config = dict(
    levels_per_channel=6,
    layers=6,
    mlp_ratio=4,
    final_lr_fraction=0,
)
Rows from block 3, named by matrix and row number. Rows with one number belong to one attention dimension. Each number is 128 + 32 x the weight over the matrix's rms, rounded and kept within 0 to 255. All counts start at 0. Numbers have three digits each.
# v: attention query, key and value (stacked) (model.blocks.3.attn.qkv.weight, 576x192, the v third), inputs 0-63
# proj: attention output (model.blocks.3.attn.proj.weight, 192x192, transposed), outputs 0-63
v.16:136108170128127147087154117098131182127160115092091137111138104093129146117069112125139118149108169149165110131121136125151098167156141127081118151153103125139132118123139094192143087131150154
v.17:131110063092126096129179069146097184179119134190102137141126134072106085101119158091121080096150151122151155139100101147177186095108061123160151108147122083155111147120152179115112145128161119
v.18:088165153133074092157165069113136121128154127105167139103087142089168152134154148165126093135143143106144074096115146135161141085186129119135153139145146122113121100136195176141102155102127151
v.19:129170204161153130140118113102132146115126122094080108093134136106146128122107145106139077122096182052134101124106178143138110081159194132107136125182089120148129115162146194136118124127134136
v.20:125136106099107116129143139169091197098141103173078098109128172126093138159128101115124137100102200101184151095108137147185188074106052123082123117143150165150111139134106141187155116096128190
v.21:099143123162114062148152138111155138155175133151097121121097163133141123152064126199120164134138143139147170113141125110126116076135149119116128149075153097113136135075119123111182152122117136
v.22:070148088087144101133222073120160177174116120093171161082087146151099153077071110112147109133127148164197136126172157141161145132117115090090129130092082147180191150202110124122087121118115129
v.23:118143107139127170158148087155136093166092163121106122126133102135136149154103131134127159150123146094115070166133104112162123172146085138161135124174122096074141141111109136101147120151104123
v.24:061133112019071138120099144181168207148208170103176077119093150137115114185211167115094165090174126100119080087121198110100163122106165096117126129105135115172119142116158111065104127121129152
v.25:146154105134097149067108107097183148157091164131153122122109092159088170162198116118086122131153135154133103114165148119078113145180189155181086115128086119117152127193109134084186154101118122
v.26:114156142086128124114097136134129126137143099160131201144104132120115118114097114155081190146121102185107135132105098092124094132118121101127191133092175109151169147050140107176136112144140136
v.27:123144164080105121099092102112123169144191133107166103127108186130139138089171127138104116155145114110138091086109159110103100125076171109129133123136141165120135105127127044130145147139157164
v.28:096129149093171102151154152116181081058057094071078200089090098109104072105082136116113119077165162177112171151090112097139113083150111185135152143154098157106194171147139115112100169132112063
v.29:138115079108115109163157134130139088130109165095084111152146132101160146101111165109132108174146051146112150160152143119115064146124110140190120111109093099108141132166095115091139149126132131
v.30:157134127129147154111107115065109116124136112167130119118156110141100129108152079165103099138124121138090140152131134141083101123119164150136061150087089123153172145192126083136150099142135128
v.31:118136115118132112141151129118154112113069116134134169123157088123105131145087177115156156119171141090141187090086136185080154164127112110116143138157102117150149151101115119152167075151142084
v.32:071094107159126135183199174138164137176117125076128123097129078069123146115030114111136161103099144134153105143074130126182155138158128151143127115152142158134118149135110182139121146149139129
v.33:145123124121080082113166148130092183073234155128096098149165133145152121114117158160145165118092134107192125148163104117100017173128166162096100127082169135089174109140118116099182116156140169
v.34:085092107054075138162172092085152108144146159088161106097107134143150191083187090111111137124127098186163063129142104092117116095152123121116155137177145159101127129128128088114088146132087123
v.35:121081120096123138125090170146165131097044156092117161136124160099154071126154193146084147073167119142104082096113131118152107151120122134156142118113147118140119160126173162159122084091141130
v.36:122129163134098168197173126070109108100083122091156143111125116110099155146082145122117103107097108182159189123127107081126074161136119139100159133163108144123161126135143097148107118121091154
v.37:074091093102066149131213131112112115164119145042210110109111165156185151130125094106168111116174090149132103064118079110134126079166096100122126162177136162106085099106100118175134120143122144
v.38:129128154162143098075053132139137112145121142184148151102146131126114157166174128116134121193108132137141139167118173107115109155116149119133136113180142141138103119168129160080090135097158128
v.39:114108067181132110167244108100106145158136137095115092107145069063085147108147113076175112066150151143189195162100099149131108109197100138131159128147134144074106136214094144142116150160112129
v.40:143152131144180101125123111159127096112114148138088126121129118148166126133124138163130126111136163042143079158135179181139226118138114129162092117126097086177150129206136185121146161159167101
v.41:126127142160134127089151147192123079121140150085135160162114154103130151154123123147087212131178084146093150160147098102112132151189140131163156118072212118119134168111114108105115124138127132
v.42:165095067083037142078135103107133118083110164154175110169151161163113152109202081220083129104192088138122155117163068091083134114124189131126103145089154130104172121137158023101200083159081085
v.43:135165142116111136156136147135138140126115132119160123115128084073109101157130119104106127109131133104131148091100172122150164172132089162173109157167123130148088121148152129131107044101147141
v.44:101130094136169139144163147132143164083090104058060151067140069155073088154087175083148084127143170140113112135150208157099186115080062100095131144132134121106097123136060125128130078078095136
v.45:150091175098147120124108122156133140160078119115150112130122170153134139126090166131138148117109091150165126138155147126108142128106125110129103119204116164160186139079117147162164080139138120
v.46:105129100071080112135161250171183197082144110114131113085098135111112117116101165153159103125132156161122132125145161092124139119118146134104136144102166154136132154104102152099076180081131150
v.47:113117123089125138121155151110126180132141114095104142097136054140084111107105147129072128064085145109110138130101180140106156116141100149162124162123135103125114125160091108114100090116144114
v.48:133121136114126143146092090168158114120139110125092191189123148113146150140115039170124182177066136069107133091132071114141092108136175149109135143095096117176122140101112118114136111104115146
v.49:124139142066134125132090165102191081053073126110109170116109131143137129161111105118129168104107150135147180070081175076148125151112166130075160153175100155183184162032141105165152134117105096
v.50:077151137114167159105122146134119191079097109059159128147138152155116097133132163096140132125131163126107103131081106151109116143163189151097148153125135123105143114124155096132106098139118109
v.51:145150126101112106151143119161073166087136146155125141172121086068109080154157161139090138136161108094149132121131121106140081192136090122182103126119153109106141115129174112082118108165162119
v.52:122134085120122111137066101148167071123097123168161101148141105140134135110168108132134135117106119112144136144117100143124182125081112137136109111119087145161112153141125202133136159103104150
v.53:092091150159095090184181107098132108164123104153237095130150065085107142130124101114156124066121086133176148147103064138124137096137114151135092114170123139084129112122133166137103163174137105
v.54:127158115083097091156150125084117119110125133142068111134118120132150147114135152145141112131092131028148108138135156159111153125146138134111098137129057104121157130192128180111112152112135149
v.55:127110148129101122115093125154140137084144127117126106140112123169102128089133138121104136113092181146112096161129163138119176110138091157136108135128133150122119112146099147156114093048163132
v.56:135146146074129115142177079104169098097067128088095114139118142149127139140117119154156120109129133075127099071100157165136105128114126117127133139176032123109133126169112120136173097124127115
v.57:133134117127139117122156132117092137136151119157136100159147100147148122124108129119110101096138143157128135167140109128139135142160132125172125121106167090140123124130126140174156133166160123
v.58:136146127151142104110106072128087034115107151135036154148133134158171145116130106128084157144157104114109117138123073127119104099153046176104129131145122130080159153108117144158115113113110126
v.59:141118097113083180193141122102144160192070149104135152170118084114094084152129158134074149109159079127086185116133151149074082174144129117180135152112131075116130126088128142082150098234126104
v.60:158096182200215160078002083080103051134091135161138140152174082151129102128115108175133123179115088120114108128130083126065149142133194141163097120171123106118114117141155103149148108211108084
v.61:168124140147149129072106137087155146103176138093151150128165178095118125084143053085187113130123151153132090108138157177091101152160183107091104134104111118159117092157100073119121125147156136
v.62:141108074184126155118158144141168137097110105147111136121139131081135139112116107106202117119151168115154188140120127159164142148105124148091143094107117158165113147160064111095134159091137116
v.63:112121131163120066140162104161115092125156142166122128156129082135132143186089173180200154153127093047154183179131087175083154173156095115116120130087135106082162154110142178099150099135118132
v.64:161099149147130121162087165145157116110093133200122147119137189100158106127179110110123136117101117165164112145130150142121096129049082096061138140133141163116123131110078127112103140094109076
v.65:175137162103224116063065084173111101116157150185068117147145146187135067124180160130127145141118173124110102129115146149170164066114128109159117113030086119111127159161111095097127120168160076
v.66:111139160119216175058076094092113181157129105073138134129146160111106118152151065093174101126109086108107162093086168101118241132036127122139110116183099118102107093128134135119161088094172169
v.67:176123118165151119117164138113106135139118110097182158127148146153126159128063127111138139132133127178146158178110125136139113125170152084093135124118185111158092096108107136140116104141144125
v.68:121132088160132115156173165144150145102131062039162146100067099107151123118091125173154122097070100165152099109074132134156079162170137113119167137173157103117139117088100096176130130128141162
v.69:145116142136120136175143132179165211143062145147124154104111161108143165103142124094071102115232157064104144068147176156138113133147119134135114106141141155173119137113144127076132136131110027
v.70:199097127142186123051113137102124153154158147100077170109130150144140141110169131074079088158110169148093141195162086139157128120214172085121146098133131117106098125110169106166114162094128126
v.71:135112126086055174119200128142153163162142168102138108190093228195213165098126082117159163144155140170166097104119142076172123006166097110092112115041122125126131123109138074135220095118157138
v.72:154135178178118158144156152108098098125122130100039149138148125162124112127061135135064105148170187125164147105138183129123074084144137072092095127101143149126179155133105156163189093143111122
v.73:128119103115107145161079160155147207125092109121105132090108121131136142085087159142119109141113142103137090142070178132120130092129149147083133158143133153122076090121129112121109171176138145
v.74:154096172149124098132120102154135101150091120135173147134136134112172103102122126154154118133127081135120107181093147174133108150091111107135138111129121115109101098142133104156143117133163078
v.75:056132157102070163161128131127095118077110115038087175116079149139148065125152114133156078151175180136147154072140106059133149158145125175061136116070144112127183118156089114140124117110124171
v.76:125110097077125125089136116168103106162182183089116087142135134188161165142121168108185091114080153068122098149137147120117164097150181094127098130131137097115076122123162110099104106134125180
v.77:120116177154074175173130138092113166121136094163104127122096131113115104183105125114129116102112190082199165063170188126081144105099153129097115148137141156107175135171094106091173146156123146
v.78:131121080090106065130178141185158112177137163148152130118146164139133145074104168115103141118124174117136123156095074112162084085154123129091128124123121121089089151121168127147098121105130105
v.79:155138093169143125089064077107083096150164132147120163123176093147125099131114134198116160153085074146105124206133118140105106059120154138086118145061095115110127131111095129163131117144136151
v.80:084096000167056140127156079226133081136065102179144175108074130097167139136102142170169070118087186128151106112117171186143181112141087165083104134147118201058118175245078200133138146078127143
v.81:170154119069176072186098151144194167091105092081220118170105179147099098130164122142137143140119144129092115109110142120113120185064126116164195156120119143203138125138113076072094180130121087
v.82:129130164091155168137097082143079149162149148182202090195105120118099126155179124116126144102098175163127113182164120089131150095151144142147132101094104094170131123150161127105139123117152109
v.83:100117169162128139152128122139092116095094150102084155147118123131112129140127101132135085160176107136097138141150147144113094128153079144045165146078147121105063143067126133111095097041109148
v.84:148118091074135135129088102145109180062108110112097119115155139130120103135047122169221142190051165158161111129045088113132157088073116115102145138085119142165090106129106102125129094146101155
v.85:075217101131155137122114093108097130093091134135084147131125148130154107145115083079135141130126064109164078107142164139137173108136153145092190131118123150100153108143153165143144093142081151
v.86:156104161208120106113121149094094106086156140157110161115168078153113102126092101172143095170101143195127118153190108132110064091084131111120109118090126116082108085072134150155127095117129146
v.87:127122153150180135086115074124125106142147137142154166109116150163134120140149094100127130102106135126142153168109066156125200110221170138123121114127152139130116109133151172142168108151135116
v.88:128124153175089142099169135147135140158146129113117135132093153143118158144102128144116107099142146120168180116194169112105107146171161127114132138097143077147138140116169131121131105150143115
v.89:094137178150105131161073154121144058068094112130165143126154097124132130116137085223143168119062066106108120118137068142092055122091129176086141139195123169094128114122056172196105125143068184
v.90:088116164115075107200217106113116192140102125097220124100090201121159123099059128129145126086155148120230113110109144118171106093135095170096123166151145088135142112168108094145166129139109124
v.91:168131158140180184072057137070121121110142139125068148137153096140149142163162128170085173106103128121122107203172101115130138119177164153127114140068128162123118127128087143205170131120104163
v.92:137172077136152143095118121145149162137092130152141095141124146141103121139141159154138178107099159142090135166127121091143168131134158175152140145089103105092107156120099116115112148139110107
v.93:090146162143142115146088161205112178072125117121136124106099124120098129136123145113150105122159171127146145129091141125157137098152152130103101137136106145158103120129118117088097097121149109
v.94:130133051090145171084160097149118099128066142175129133180104192151103128148152152120103161168124082164035120151144155111117155103083088132092153112079089081101110162103137096077115088102123085
v.95:111083105179091112134156159126127133137117132128070187139124088136160143177072092108188171160157198183127074182138114177113101168085072109150135147151176138095095095093156067127169097082156092
v.96:121067045134083131148173113150170110126146154099090121050125126151097143103075215105059151138120154087088075147121122128113091217210155167134137135171160136094127177137162176122108154154092137
v.97:112103094166068095131080140159177151143171100183126095057115122084176125140172077177133107141125216142113244076111107126112166096088133177137131121093115167141135149124062183099133172110091148
v.98:148151150103187098128101151160150107080067122140139105122098133156177096161113145169145122145097103109136081072097154110117178116065085120131123156130103185161128099160099133113114112109119100
v.99:133139096106130152073127113095137144185112152099167167110139134137158160107145147138113137098146081114085115104132138190127114167122171101134148128133100146087129100087122077166151076103103126
v.100:156125105148108070162216172099134130103131120131118159161105098120136152108129130083122119128118131098188152136147085134151149140204120119111141144134141160144129106154126182151099126136143132
v.101:157124141173132133123173138115068120148146119128119105132158192177099133153114121114099069125150120118143121140147177152120092127106153109120075107171105067068133110143198110128181091175158144
v.102:157130086089149098114075144150124116142134144158088100142127087137136102114167133135112148177085140149113086155146125128139083155081107144133148127104083134136159115083112084128092152141134098
v.103:128134162099175159084091144106041125199189104197113150100152081085136078136187100101086025108143075208134178159098169099107118197080150105170134119143153126128167120153165132134107130159174126
v.104:128110070194097106119155130156151114155168147138166140101124118130155179119102138116123190106120125136105127173151117140133144081218163120120132126125180138139126131124099168111125138153141158
v.105:142126045103113170091093117159139161153140107114155097113130093121131130114125145183136132135093070134050112177159127085100146165091189145181105098115135112153147123104133077090098163151100151
v.106:139113146095165110111113120063123144121153131121128143103143137168144134111136125164134108130070134124168093143161074112126089081156169153135121140148086075113116116094156120156104169156122185
v.107:117107136117177081101107142106131141147137128113165066111098142160125104127105116140150152085128141120120121090097151109148127086096149138169097119093116101108153145083111136166175119108118139
v.108:078183229170153146141163159093172168161119121111093168131144081062120127138053085150100129144148123099071172063093085109141142110105097129139129134155112130114123161140127149177137169134126120
v.109:134113076079164140123118102151161134038122097052113158097133113127071113111083163100171109087132200105119071083108123102109105175148138165147157116200166132147089119123110114120111190088099134
v.110:109143150152175095173121093173113130129137099148163178116147068069113105138152138160084084104121083093142085151145131161103127142121160106069159158185133135102119103149131133118084138139130146
v.111:111120132138145147115094122142101118137134141172098121115148090101127116157149122121087142095183118132067146122162169124105152171061150120139129136138180120124150124154122122100161114141116109
v.112:106085138102085141162151173093144154164136098132155115133126071117153146117141092139154083139065102113174141091102107124110098128040139118122112121137112150149145128079139142160152140120148145
v.113:144117089128150161076116116127145113094086102121095133102150173125151168154129133165127179139148175148092048175118171101128150096119113180135086127090131128137100134141063131142177120094132159
proj.16:162140104158137123172172109122094117100128108203173054147151178147113113100123151172137121169147152107107116119105156115119085212109121111131127160073134128125138134135108105110145167141136147
proj.17:095121132119157094100058100154088117129134160098099133163120074084133169219106090108118134143111089174133122185112092162096186103136151131168138134175137109162085103119133106175154107089112113
proj.18:171131115105119155106128121085128129129135112122216144114133158113155115117157198082124130153152072088106096131080140113139132118125116139073166077097129161129147179118082126098130117111120134
proj.19:120094064135106135153174154113124112085120110157168094131147133144086083086130082145133102137120121112122109083103110157081086181173136101161191143142105126133124122149174110076132132159162124
proj.20:102121139084162082104099152155052120129096157169115133135100132078104223131131103151158143124106138185114121178095107144053163131169128088176105153144130127136132132141114133142151140139188098
proj.21:165149137117149130146142122116124099129084143101092131111095134086136189090145146112127129127149115133069160173142128127092124157103130119125136133146102159125121111147118117126154128153126125
proj.22:164167135113113198126101117126090134139159133128101044170136112071086112073125130094087128117095130125099128173109095152111143173098137162144163174137156147122128098195125112107188175107181126
proj.23:127158143109136131118140164144117129143128146085149179099120084144112175184139139107134116111121095154117093112164117113136112090153161134068146120130112115155120141091160127111100115148115125
proj.24:141112112094099171093094155099122128120081123131168134140093115122113160106171153143170144099106129137197082065175121149140157105121218150128114171140144116152095175140026110106054130138182108
proj.25:152140120161092164171123134082148078143159100084117060093081103118206107130147102084180129146132154118169116089093134155134097091131062193131143096159123152105124128094126135113118106105174148
proj.26:113161127118096145132107086133153148168085129101114161121132137135124197142136161112096176221148119152141126162177164079170137151054072154109116105081174122139184089154118157094150150117121136
proj.27:158148131063106151115121108104142160107102088183181119152121160103118129060156177129105140120123171136152171089168171162150171143127157126155159136160140127166150168120078129103124138100107106
proj.28:093158123140086167115125112151140125175145068087106123116092090105107133138137152110099149171120070119112103192078081116126144190095073141112148107125134135118135092187194095091151216078127134
proj.29:118141147082146123114160145161184086105140167130167143133123081140092051118120090173136094088140097096148146071097142168156168134145167112138180132133105120177083120102172076139163081108064126
proj.30:135142115155100101167116153146166163113123075142100084130129135171153067067126137170150116152124172091166137093095141124164165174131080119160127156144142114093126111079183101107128114174081128
proj.31:101113125143150139149167153174135148161158049184134128168097122151086147173110106128116138181128106145132097136148041140078105131124104112156119119130144082114090114136106110145109137139111151
proj.32:145170129168108172140125129131100099149142190049174153096158140086110156109119161089108117125134072096040170188151133127103090175121140072096121149119116179147115134148134135139136124095126136
proj.33:119149096075144099201170146101128123149129092241145138159126137147100146084116092158197141141134239131135147072130175134129127097101168129172167099135134143140175103153094149165120060174092157
proj.34:150142166142149151105100104117118103162122123094127085117145120095134098159140227060112133080110113112142115130119172116199112159150118170092142145125133152098135168116107168119086137119152114
proj.35:071113159153155128117093149145166112128115100129156125148132127116124132165176142145152142158121077123206120141121154126158116130138104175089113090066120116160122134166131115159084101140105141
proj.36:160183133153147140142167128147094094111160134123132112127130122148156078159079128110157113107122159095146131117111153090125106165129130089080124137118121161093173133124108161137150150123155101
proj.37:216153160140188122143125083129121171110098111134186105179124108124166084128123207112071127070154103103123109062148114088138093120147168129088123128179154141201169214070034136150116113084073103
proj.38:168132113133058172134143163090154122108171134091147149091107106121072129093175119141156130144143090122128144133136167123137148151118114151101131109116131075157130125085153139067133116109143136
proj.39:172179145157133121142153085148089100168167111141115065104087090121150125162100114113134134157167116112136135123045085140100097123134129094124168108171117172150089106102142114143132089091099151
proj.40:085095133151136145111096158109145148097122115104163112116140132137089106079195126144137121135145067158107105128098075179118175138130100123135132144104112056140074109150205086087118078156158158
proj.41:143134136133138156111116095123171111103105180073150161111095111125107148118172140108136169117170112169100141085185116106161083132092185114080097090102105117166127172158121149172121091102130168
proj.42:183136194097197147157106140168170132180129021151067090166068137122190118166135152051145148067093172128181152086112140101174116102141118198132147099178148109122127160099133170152125118135098125
proj.43:174158152138140103111118171134078109120171138143149099138096144112143129113106127131177122101127148124091168125124108130095130153153144088133103129167133140132127148100077143173096142110134121
proj.44:106127141136119076107153119167078138153138170133081154103126128102073129089119089145136118105137167126092139153190104122081133142119168077208167126164155162114164112158087126120097185139164101
proj.45:150108131137163189143148143143144154137125096115148121145160119095115128158129164142123141128125125152089131130166137118141109174139085155147096151106130083114145121146111157124103118108137142
proj.46:127141098115107164144078135150132118170105150129096125127096150136121129044141113105163148125125126104125141176159134122064163124078142141145150156151150203151183083153092110108126162103188099
proj.47:092114130174105091149147129149092096141103178109122132093130127119124102095132122141146105166144171104114157136122137101093147166112109097145137128207133138112131089136130085113123147159142129
proj.48:101084134112152117128098161168121088108094169092083118136116168119137158117149123057129126070086129120092175183159172152115106169156163090105096171108077137085074168140181135145194165209135106
proj.49:129146091166108136097094176140140124156097040118104106170131166138113152131161174121094158149093044136150108170130095104122088215125075143123089179051121130092131089160125124076121217132178129
proj.50:123093145144074109141119128142125143145101110147104117128112119157135162139133110130106129146144151132199127064168092105122122159113167100133143106159158138130121125152136118118122180153151114
proj.51:118134127106151084132110155121124124143173112180160144147084130110177149139105106157183132090144157165117147118117119144137185092125135120096135119131119088169105114112087158198101112127065129
proj.52:073096124107118155094073139138163129123122093091100148139158107142103113155124108111126125115091062106156132145113137142100175082171089119144110175128117123092103103079169135116131109154116127
proj.53:151137118160148175168135108133115169160168060090149162129131146109144096178089178098110111162141121112107121161091118104136165111169077125115086124174115088099128150078092157142107094094061127
proj.54:062118095082167131150141160123114088089134109179175118133123145158084084102138107125135100131127094120130119105071128168085160128171138105139167157122083088114097115142162082124133097193137139
proj.55:135117135132093165123131139107097091112138157147154141130146138112052109121164140142186129157135118114130162140089137121108170168128133139169106082124141118136168141157128137082171154141143119
proj.56:133118164127154143134177180160139138143119066187136105143098136142136124133143161152111114114107111105153082101084095141091159144151080111104156153110131073120091107115165056097139145177124116
proj.57:118130118165141111152090107089116155096108120138157150148177176151151143164131129155143124188175115141143123147075105101138149122110103133173130106105119134153142120110108140158101078105080161
proj.58:073134158082161096092123108139137119128118108151103132113125057136102130187120152144117139172137104136134071119121102119180151160165070138077100106092114067115126113111195100128161097166092156
proj.59:131152157153168113185181125132156103155143158102152127123078126191197138142070097132143104134148158131136114107160106128132095084110127087055116140158121125127075130123126106184106073162106119
proj.60:137108128175101101180176138121169170102147048125107112077179146154142080124145102144096109168151128142130133055158142127186087148145075136136129083137129078102115129091164170101109118160101158
proj.61:150097080160056141142132109103142150134137107195156040142146151142091070073148125186139133147149227080143143060109183164142081173087147129183124114083167155158119117121096165115113124114138148
proj.62:124131154106109130084119142167126091156165129134077113147109089135110106142099071114126139065099127129107184191126101183061114098140178123160111157126124140128059100149165135128153128090159138
proj.63:130124128071162167145165148102168142152129064151130188089125115170105191143092132130126113171156077158092113102166113154109162071146106121134140105131109066130107102152129081149139090184077152
proj.64:102143116145127149157168120150109106097152119107102103143127113118150151136118098086136136124100175108103117115092170086135115138058152130114104149141153059121132094101152150127101120121115117
proj.65:088155166099102148141149093173120095115133121142168139083103130174150162133110132146161100181110184119144104190120028149088104131092070085067181135179112142123069136121167064190143113128114146
proj.66:113117083131128094173186132109122122135045178088170131141088114126129120133114142120121102150093118121157171186120118112113107049176124085161110150136127129115143140150127120181174061107154077
proj.67:095143103103157115149121127118146190116101159084098068156170127121140130156170093138092163116126125139133145082049186067100152154108139151207105105128171118184170080154103108112109127125123146
proj.68:104116147193114133104046160145108154155166190114108102157119147123085121153163120172124153111088085119152160040123174106169180120147165113157104123048163104113133088132104123070090108136127121
proj.69:185156158083152137117146127152109112108141056153141147100153160098155154078126126111111124090126132171125122172141092178115123139128154126090142106165109104147126155124161127162141191119154169
proj.70:097083117109083121129111104118122151102124181098133081160159130113158129206121099092115134131091090171098134068070170130093119148099128105195149093144122113168146116165169091117160175119080127
proj.71:115203171115117076090130151208140113159116130089105135109138150103114153105202120181157117106103127163136183087183100135123119169185114081134100089118102169130165111055149098127155050125047119
proj.72:138154178121126144164110144147099115124136150123079129062138138165083136100147053109160118128140141159114148083141096097144185164090122122144117104120113141161156128151165121134132080170133132
proj.73:085133152136119182201116118137134104140116056152102098093142130089153084104173162123085129122173168105138105183095098117134141128119174083135155122112122114118142153075129067122155050081165138
proj.74:131114153137154146144154109118112127105120079142144126178151128126151144130127114098132120117125163072138113118103122113094069103106130146115126143103169129131137100131094125144127138078137130
proj.75:137153174106055095084134116128164160178144124107119148136073122061148158139110186186140107156119097169142144042147154123126137093176172126106120094146135155141134107142219162109138073132088096
proj.76:079122105092111063193119118152169143176048111142116131120103080107109072106173154161143108148190110144156110204110085121159131134137092103182136086166111208141204143098128078125143057159157130
proj.77:146164154127079146181121162179156090170148107113061150067109118116087109088129138194143143129128176190147161127134090113185158062120095100095094127154138132134179139171197138094145087195136109
proj.78:135117195155137128114120096190111153139111107110150153156137175127140130184162116119095127099134171126131107110202126118080172160164147136104114110088100144155123126085074105103151124130078123
proj.79:065116154147144177186110124165151111208124152117152110147115116165112156206064116104084129154126211080138111100112136117109140116097125155116170158174115120122055099151092082135183081130110086
proj.80:212156232161175141101114142166096113180107150165125152112133152119065161156125169145121154089149129104146100159149080116151173060116119090043164116063129104138183106079136156120107104053134114
proj.81:096117087155056126144155145166155124054183097143136113139089177193170148118104090124095134100074169117167139126084138127151009144098175166121145123123164072108044183196165161099100187125171112
proj.82:105132108132096142118107156153169097146160140059155175099125128162139111128118130159099114152118154165162133178098101130132149104142070121095119128200137132092152105174097122173163118142092144
proj.83:087141107095132065139173103113116107148104121129103117167123132112170178182116103098124104138136115138097073131072177101102138083128170175162169100129138082159135164136147126156130164123147112
proj.84:139142162126174093162132169103171141102124135137142137064128146107087133146101170085086120162102170082172151144086200097131080126151150063124174125150149122141091147140196092096142000054118100
proj.85:061173086102151130142104130110135131159102175147118118143074095093088141068094119121137101183150080144165100144132110124155117102122119076083184138076130154121164128178137080136098092150167118
proj.86:115126104107139116178150137124157122108142166137106076188174133129157134165062084097097118115109128097138091071090208095101137111096110175203134157147144137142127094176077168104150190083124089
proj.87:110135074086155118133102135052166189127117131123149103167162143139114174177133131166098161124120068137129105154084123132082114131135075092154149124124134104156174064167174111157141136087126176
proj.88:133162118095113155122112160149179141155143143094055103149148152144097121122131067188120123122098092181166179044129146141133184122130117155132099146154151124163165093221095136119145159168152120
proj.89:087126103147175131193153163109119147124126133145155104165090115148058147098080136068112153116132141081113079110149129097143082134118135163159130162120105122091102125107102181090140116132145109
proj.90:192185165101115141140109163158142173125194080109077153151185165102129113080194109131085118107099152132149199085141181109171145101201166112121131122095159113143198066178123133060089105132120115
proj.91:084126133120145136141089129122124102190131109115153113105140090111147101148125147112134155146133137135062113120093150125095126176101106128162131137171081120116109140093172095082166143181076159
proj.92:134156168158089117086148145168143159137189123117150124075122159148114139127098147127073118153106184143116153114158146097092157150137116163100175123201124128107057123120075110128152164144102113
proj.93:137163123142141114201118171140123113093114072126134171129105171158161164132199070140142130147142125146136136179082093127103175072125118110127160111154106167147152120123141081166127131120171181
proj.94:122152165126161109080216088155138104152116150140158116119109134122155160153081125095120127146097161111130106151136164079086111151087154178081155119177150088089101117136098132175151181123101101
proj.95:118135181077135112134140143136150097180122113141048122156160139131139120151127136158122158106146096176130135150106177123138122112087104124173125172147180110165144118118113122054122174110084124
proj.96:098123133144127098099096095075096177148132158173088125082133116141081148147063167144141142114152069117155067119199119159101128196124127095056107135079145080129113121126164135147094146127118134
proj.97:154110111178145182078134129127162115083128135147131125069099115123091135134111140152142167119138136096074107124108127158156081122124138136123100117130110111088072155051246133122179102100181097
proj.98:111130126107165105141163171118164087109115129153141141128128113130144116093100145115156133155115142103140110184100110115131066134114142111080158158113137095127122105124155109141100102094161131
proj.99:089116155097154141140173111147135141128091119157198088093093131116107136145113131082099123133123076121184132103162094131086087169107125146134154160147134142137121128095124118084147195129127106
proj.100:128100088123110142068091112086120173105113139133087112168165177101129121147164128128142157082141083142098145108133171121137142167118115123148112107089138155167195104102154158059061162108132170
proj.101:161122149124115103164101142128124111154164183136122138140181154116151126154163079179125111128118124150161152112196114150150186066138109102147101104074134134154160111191062152183123108149133098
proj.102:096107119162088176149114115154105049122164124159140158109106129137146119153086114084122099149106193081164105116121093140134064163125136162094130169148087113091021151124116093174177141135116078
proj.103:113071098094151196091099096107095101083147158103167098170144057122181116138121073123176080170120071102188147090087140089118170084080112122107083214112177162129179124171137121139098115096139145
proj.104:123152098119143124104076124107161192152061127108093084118146126136070122127159153169090217107150091118091131108081141107120148135104113135145083095137165126131172067101144132114106163121098160
proj.105:117106139187148145093117137142150153153117122116156087056104102124159114119096140137106154097140153101168133078128156140148091100108136183113096124141120131080053148131119154128160184150108095
proj.106:085104078116094145170090136132161125149149130109135110153160118110124075171128158125094108138125131099135105113123149157161103138170154115187151127120076099105093132169104111098153083132108107
proj.107:093170133136167112144135124106100120119117125117156088122136111137114090150133154119135129157081150121112117157184135120136108158175119070120118158170111121096116104107103107130090134103141156
proj.108:149137160094119128127127165117112130092088122116135175098114142165110147096132160104145131113123139150075138122189128165123169121103136107105125130141106127130076158145154121098152093120141134
proj.109:160072117149100060129134123123119180123105122123080124103109088096158154125113130106106131085146160136166089140112122123139182136162156098149111150084136137138107173143147120082129137128070123
proj.110:126097085129065182194079130151118133147142132140098135142092158159116176110137136149047123159153171117190125164100060092140165042115135158099134116106173115139162096183108109128134116167122106
proj.111:160123124114149147109142119122121135131137087147109132125136089129163140081097125158133138162160137151125116140087120089117114095086114163083091141181184145118134125143133129156140191152109141
proj.112:142102077197119134179124131096130104126100142123115124129132130145135106157159146111144107102126101089142164139157113150167087150128153135179079144079124144102122148078122174074143039115167083
proj.113:164150153134151099073138129144122111182171132126115092118156144141137129149072134137118150143145155080070124131130139110102121164130144078146131167114113088114063167098153135091118128117101157